A small segmentation model, trained from scratch: ademamix at rate 0.00165, batches of 256.
Rows from block 6 of a small segmentation model, named by matrix and row number. Each number is 128 + 32 x the weight over its row's rms, rounded and kept within 0 to 255. All counts start at 0.
After each channel's rows are labels from the 100 images, of 14848, where the channel reaches its highest value: "strongest on" is what is common among them. Only what is clearly more common there than usual is listed. The data: coloured fractals of 300 iterated function systems on busy backdrops. In brackets: how many of the 100, against the usual share in percent.
# convs0: first 3x3 conv (model.decb.0.0.convs.0.weight, 128x256x3x3, standardized in use, each kernel summed), inputs 172-255

convs0.2 [124 121 121 154 133 123 118 120 108 129 157 170  59 130 153 137  37 160 152 127  94 163 148 135  58 155 170 114 124 129  99 130  55 107 124 142  67 132 128  73 130 139  67 129 114 162 156 103 131 149  83 136 175  82 104 109 136 117 164 113 179 124 108  92  20 152  71  97 135 132 132 135 148  83 121 122 127  68 139 119 129 123 107 148]
strongest on: white (82 vs 8.4)

convs0.14 [119 123 105 138 183 125 150 120  76 165 134 185 112 112 119 154 115 137 127 111 112 189 135 100 142 113  99 107 112 134 138 139 100 135 144 123 115 109 133  96  89 116 163 144 137 172 147 115 149 117 107 128 160  79 170 142 135 139 161 124 105 117 106 104 121 174 157 119 129 130 126 154 178 125 173 139 161 111 194 131 139 126 127 198]
strongest on: white (80 vs 8.4)

convs0.4 [ 81  75  74 125 155 132  62 107 115 123 174 140 131 152 132  88 141  96 133 168  84 114 119 128 122 138 201 134 132  95  51 159 123 118 145 136 147 176 101 109 160 137 173 129  94 164 148 120 132 142 138 144 149 190 140 103 112  86  62 120 161 130 125 164 157 141 119 130  72  83 117  74  94 129  83  92 109 129  75  67  83 151 132  86]
strongest on: white (60 vs 8.4)

convs0.127 [ 98  77 106 101 130 159 118 123 100 136 103 128 115 139 123 106 123 122 117  90 123 141 128 145 156 143 119 118 138 135 107 121 131 113 117 136 124 133 125 113 137 162 153  35 133  82  97 134 126 161 104 136 175 115 171  97 123  94 137 111 107 109  83 122 122 173 213  86 174  90 131 133 104 123 151 103 129  94 182  63 144 113  94 135]
strongest on: white (56 vs 8.4); pink (32 vs 8.2)

convs0.57 [127 123 118  98 237 138 122 124 110 132 154 185  89 176 141 117  72 125 110 132  86 172 143 119  95 112 133 116 169  78 109 203 111 137 195 118 117 142 124  91 120 131 137 131 118 145 138 122 170 103 106 173 108 109 115 160 168  62  69 155  87 144 125 126  55 189  95  96  78 151 100 127 153 122 108 125 196  89  93 132 122 135  93 167]
strongest on: grey (43 vs 8.5)

convs0.56 [139 101 145 100 120 114  70 125 178 125  62 109 175 125 155 109 188 165 114 113 193 150 148 130  36 109 135 143 131 155 162 127 191  96 121  90 132 116 115 168 126 122  67  52 136  38  85 137 103 105 105 113 129 214  10 118 146 160 149 155  72 111 139 227 181 121   0 166 205 144 115 115 118 187 102  82 130 180   0 124 111 111 172  38]
strongest on: dense (85 vs 7.5); white (25 vs 8.4)

convs0.117 [132 135 135 136  78 134 151 145 146 126  79  74 134  98 118 124 137 131  98 114 154  70 125 153 113 131  83 135 138 126 146 103 134 129  91 124 118 150 140 134 147 148  91 107 127 101 137 136 103 152 112 113 128 112  80 106 135 142 151  94  89 125 111 132 130 100  95 122 147 117 134 130 105 132 146 153 118 128  86 150 150 107 129  73]
strongest on: white (75 vs 8.4); dense (26 vs 7.5)

convs0.58 [155 149 168 122  68 115 142 139 159 108  81  83 163 104 126 141 160 129 117 110 157  70 129 156 126 111 107 160 126 164 151 116 156 103 110  96 152 130 126 150 149 135  79 138 117 115 132 156 103 144 121 100 100 158  90 114 122 154 141 135 110 110 158 147 164  75 103 152 151 138 152 110 117 133 121 141 102 146  94 145 141  90 152  90]
strongest on: dense (74 vs 7.5); grey (52 vs 8.5)

convs0.72 [ 96  84 129  89 160 150  35 110 136 101 201 141 104 109  94  59 121 106 184 124 116 133 128 117 108 141 212  87  87 140 118 121  69 151 111 199  71 134 127 132 125 115 176 109 126 115 128 113 101 155 188 156 138 145 168  98 120 169 172  56 196 124 111  87 116 159 138 128 133 145 139 122 137 116 159  57 144 127 160 117 103 148  96 137]
strongest on: dense (73 vs 7.5); black (37 vs 8.5)

convs0.76 [104 104 158 145 179  96  87 103 165 132 182 174 127 143 131 129 124  89 135 173 136 152 123 105  74 144 163 103  83 135 123 143 102 141 143 131 111 124 147 132 102 102 163 168  99 149 173 121 188 101 152 139 139 151 152 178 115 153 121 108 152 155 107 115 123 164  75 145 135 138 112 136 132 109 136  89 138 145 120 117  72 138 121 150]
strongest on: grey (51 vs 8.5); white (37 vs 8.4)

convs0.99 [121 165 108 157 114 133 140 127 168 127 103 124  87 103 113 237  84  99  63 123  89 109 108 147 150 139 128 132 104  58 134 128 136 145 135 168 132 145 157 130 126 124 126 238 110 176 190 158 155 154 138 152 144   0 103 128 115  83 125 134 211 149  90  42  64 119 103  28  60 123 114 189 159 112 117 168 137  32  74 166 111 132  97 108]
strongest on: grey (80 vs 8.5)

convs0.114 [132 114 135  82  86 106 108 125 173  92 130  88 158 120 134 138 159 135 127 101 143  94 128 168 115  92 124 161 147 150 152 104 133  84  99  90 131  95  86 170 142 118 109 110 145 121  92 152  77 123 147  93  78 158 128 108 138 136 128 111 160  85  90 142 142  93 148 162 126 108  97  77 104 136  97 129 118 129 145 122 124  86 157 110]
strongest on: dense (57 vs 7.5); grey (54 vs 8.5); white (28 vs 8.4)

convs0.97 [ 97  67 133 174 155 138  41 139 165 153 129 151 142 158 140  26 161 148 141 186 171 128 126 117  76 177 109 132 101 147 147 141 158 158 153 144 138 143 147 164 140 119 102 173 124 135 197  85 163 117 112 145 158 217  47 137 131 153 109 107 112 165 150 137 157 140  44 168 130 146 119 124  69 131 118  53 124 169  56 131 116 162 130  94]
strongest on: sparse (83 vs 29.8); grey (49 vs 8.5); pink (26 vs 8.2)

convs0.53 [151 168 160 128  78 134 164 145 158 113  81  72 160 117 122 142 155 125 116 125 162  67 124 152 122 127 104 149 141 158 165 110 147 123 118 109 145 132 136 139 152 142  77 134 109 110 137 165 117 146 119 109 111 140  86 129 121 166 145 125 108 117 159 145 153  86  96 161 147 136 152 119 127 129 145 152 111 145  91 159 149 112 166  89]
strongest on: dense (62 vs 7.5); grey (55 vs 8.5)

convs0.15 [ 88 101  94 112 150 104  94  90  91 121 169 162  95 113 145 105  98 146 161  85  97 188 149  93 159 115 151 107  96  94 112 126 110  74 141  99 115  94  93 115  88  99 192 114 163 138 100 105 109 105 150 111 130 106 186 125 141  88 131 127 154 104  79 112  89 151 168 104 107 132  85 120 150 140  85 102 126 118 193  88  90  88  87 185]
strongest on: dense (85 vs 7.5); black (30 vs 8.5)

convs0.48 [154 150 156 143 179 155  91 154 174 176  79 117 165 157 118  90 209 138 108 157 178 111 106 119 108 136  75 133 132 176 162 163 171 201 139 148 151 161 156 174 126 111  96 105 123  82 144 133 178 108 106 181 125 137  92 160 147 168 140 110  46 179 166 137 227 129 104 191 129 133 144 166 129 147 146 122 180 188  78 163 115 189 153 104]
strongest on: dense (74 vs 7.5); grey (49 vs 8.5); white (30 vs 8.4)

convs0.115 [143 163 152  94  65 134 177 147 161  93  91  73 156 117 119 134 156 141 116 114 162  82 134 146 125 128 118 142 147 152 178  98 139 120 106  94 141 134 126 145 157 159  79 126 112  92 110 175  98 152 130 100  96 135  90 131 115 162 162 131 122 126 152 138 144  87 117 174 150 124 147 114 139 152 153 137 118 158 104 162 153 110 169  83]
strongest on: dense (61 vs 7.5); grey (54 vs 8.5)

convs0.39 [139 116 144 140 135 115  98  90 119 148  85 136 133 108 135 153 138 130  27 165 142 124 132 166  93 115 131 135 140 175 137 146  76 134 135 133 101 190 102  80 161 132  50 102  85 133 147 184 117 164  99 175 105  51  79  59 136 181 151 130 124 103 134 103 174 124 220 182 111 132 132  72 164 135  84 115 111 156 129 127  95  99 197 104]
strongest on: grey (62 vs 8.5)

convs0.74 [140 128 128 135 118  99 124 103 183 118 105  98 141 133 153 206 126 130 111 168 101 104 129 140  88 146 147 150 182 120 104 153 136 143 126 144  96 166 120 113 144 136  53 129 128 102 163 139 159 134 103 166  30 195  58  56 135  92 102 172 196 133  93 176 118  78 151 155  94 129  71  95 140 150  35 139  99 113  55 107  59 110 170  93]
strongest on: grey (65 vs 8.5); dense (25 vs 7.5)

convs0.122 [111 123 120 108 157 113 136 100 108 111 160 160 108 114 150 142 102 155 150  93 112 200 147 106 122 112 151 113 119 132 126 130 103  96 137  94 115  94 102 116  92 107 163 113 157 136 108 116 109 108 130 107 122  91 164 119 141 119 138 131 142 108  96 115  98 149 138 126 123 133 104 127 172 133 122 130 127 120 183 108 111  90 119 175]
strongest on: dense (83 vs 7.5); black (36 vs 8.5)

convs0.6 [125  67 130  85 205 142  89 117 118 114 196 206 117 168 123  93 105 108 130 164 111 142 121 126  83 118 141 115 153 129 112 177  92 129 164 143 117 137 107  93 131 133 135 141  96 188 126 124 149 121 120 162 122 207 139 132 133 114  80 156 161 140 153 140  97 183 102 133  92 136 127  99 138 110 122  78 158 102 122 113 132 156 127 182]
strongest on: white (67 vs 8.4)

convs0.70 [134 157 126 158 207 176 203 152  93 165 142 174 107 135 105 136 108 123 128 135 105 147 110  96 130 125 105  96 146 137 141 153  92 184 144 155 112 139 159  96 108 132 154 123 118 129 130 110 149 123 119 168 166  93 167 149 134 139 144 118 119 150 162 104 115 181 112 122 124 137 161 179 178 126 207 163 177 121 167 172 185 171 119 165]
strongest on: sparse (89 vs 29.8); red (44 vs 8.3)

convs0.33 [144 161 156 161 101 131 168 156 139 142 133 131 115 150 105 203 108 105 102 159 147  70 120 153 130 135  95 121 134 133 178 125 104 114 131 157 104  92 152 120 135 143  86 219  85 174 141 152 150 155 121 144 104  97 142 170 118 159 164 137 206 144 139  70 104 135 118 107 133 147 151 156 138 102 126 162 143 105 167 162 147 132 137 168]
strongest on: grey (43 vs 8.5); white (35 vs 8.4)

convs0.26 [106 105  98 144 130 102  58 126 143 145 103 104 126 133 144  40 149 160 150 124 100 161 147 103  78 158 146 124 106  64  68 110 159 117 108 112 122 136 106 172 112 100 148  59 169  62 102  77 101  82 155 106 135 171  93 127 143  74  76 113 104 126 100 178 152 116 102 135  80 121  75 127 109 169  84  92 121 142  82 119 103 132  88  71]
strongest on: white (51 vs 8.4)

convs0.62 [152 173 155 139  94 154 182 159 153 128  79  76 157 138 110 145 151 118 108 137 156  50 107 152 125 137  87 145 138 160 163 114 147 148 112 136 146 130 150 135 156 151  69 142  95 106 133 158 136 149 103 130 121 128  91 139 113 164 154 119 111 136 166 124 153 104  93 147 151 129 166 144 121 118 159 163 124 137 101 168 154 139 160 100]
strongest on: dense (35 vs 7.5); red (31 vs 8.3)

convs0.47 [130 108 116 145 117  89  75 138  93 123 141 125 152 142 124 147 153  79 120 159 128 127  93 142 121 136 175 134 145 116  71 112 136  97 160 137 147 144 128 121 136 112 142 158  82 217 159 147 156 111 133 124 170 167 120 147  92 127  64 160 176 130 115 185 166 123  70 129 115  65 115  74 117 116 105  99 110 116 104  73  80 150 165 122]
strongest on: white (40 vs 8.4); grey (29 vs 8.5); pink (25 vs 8.2)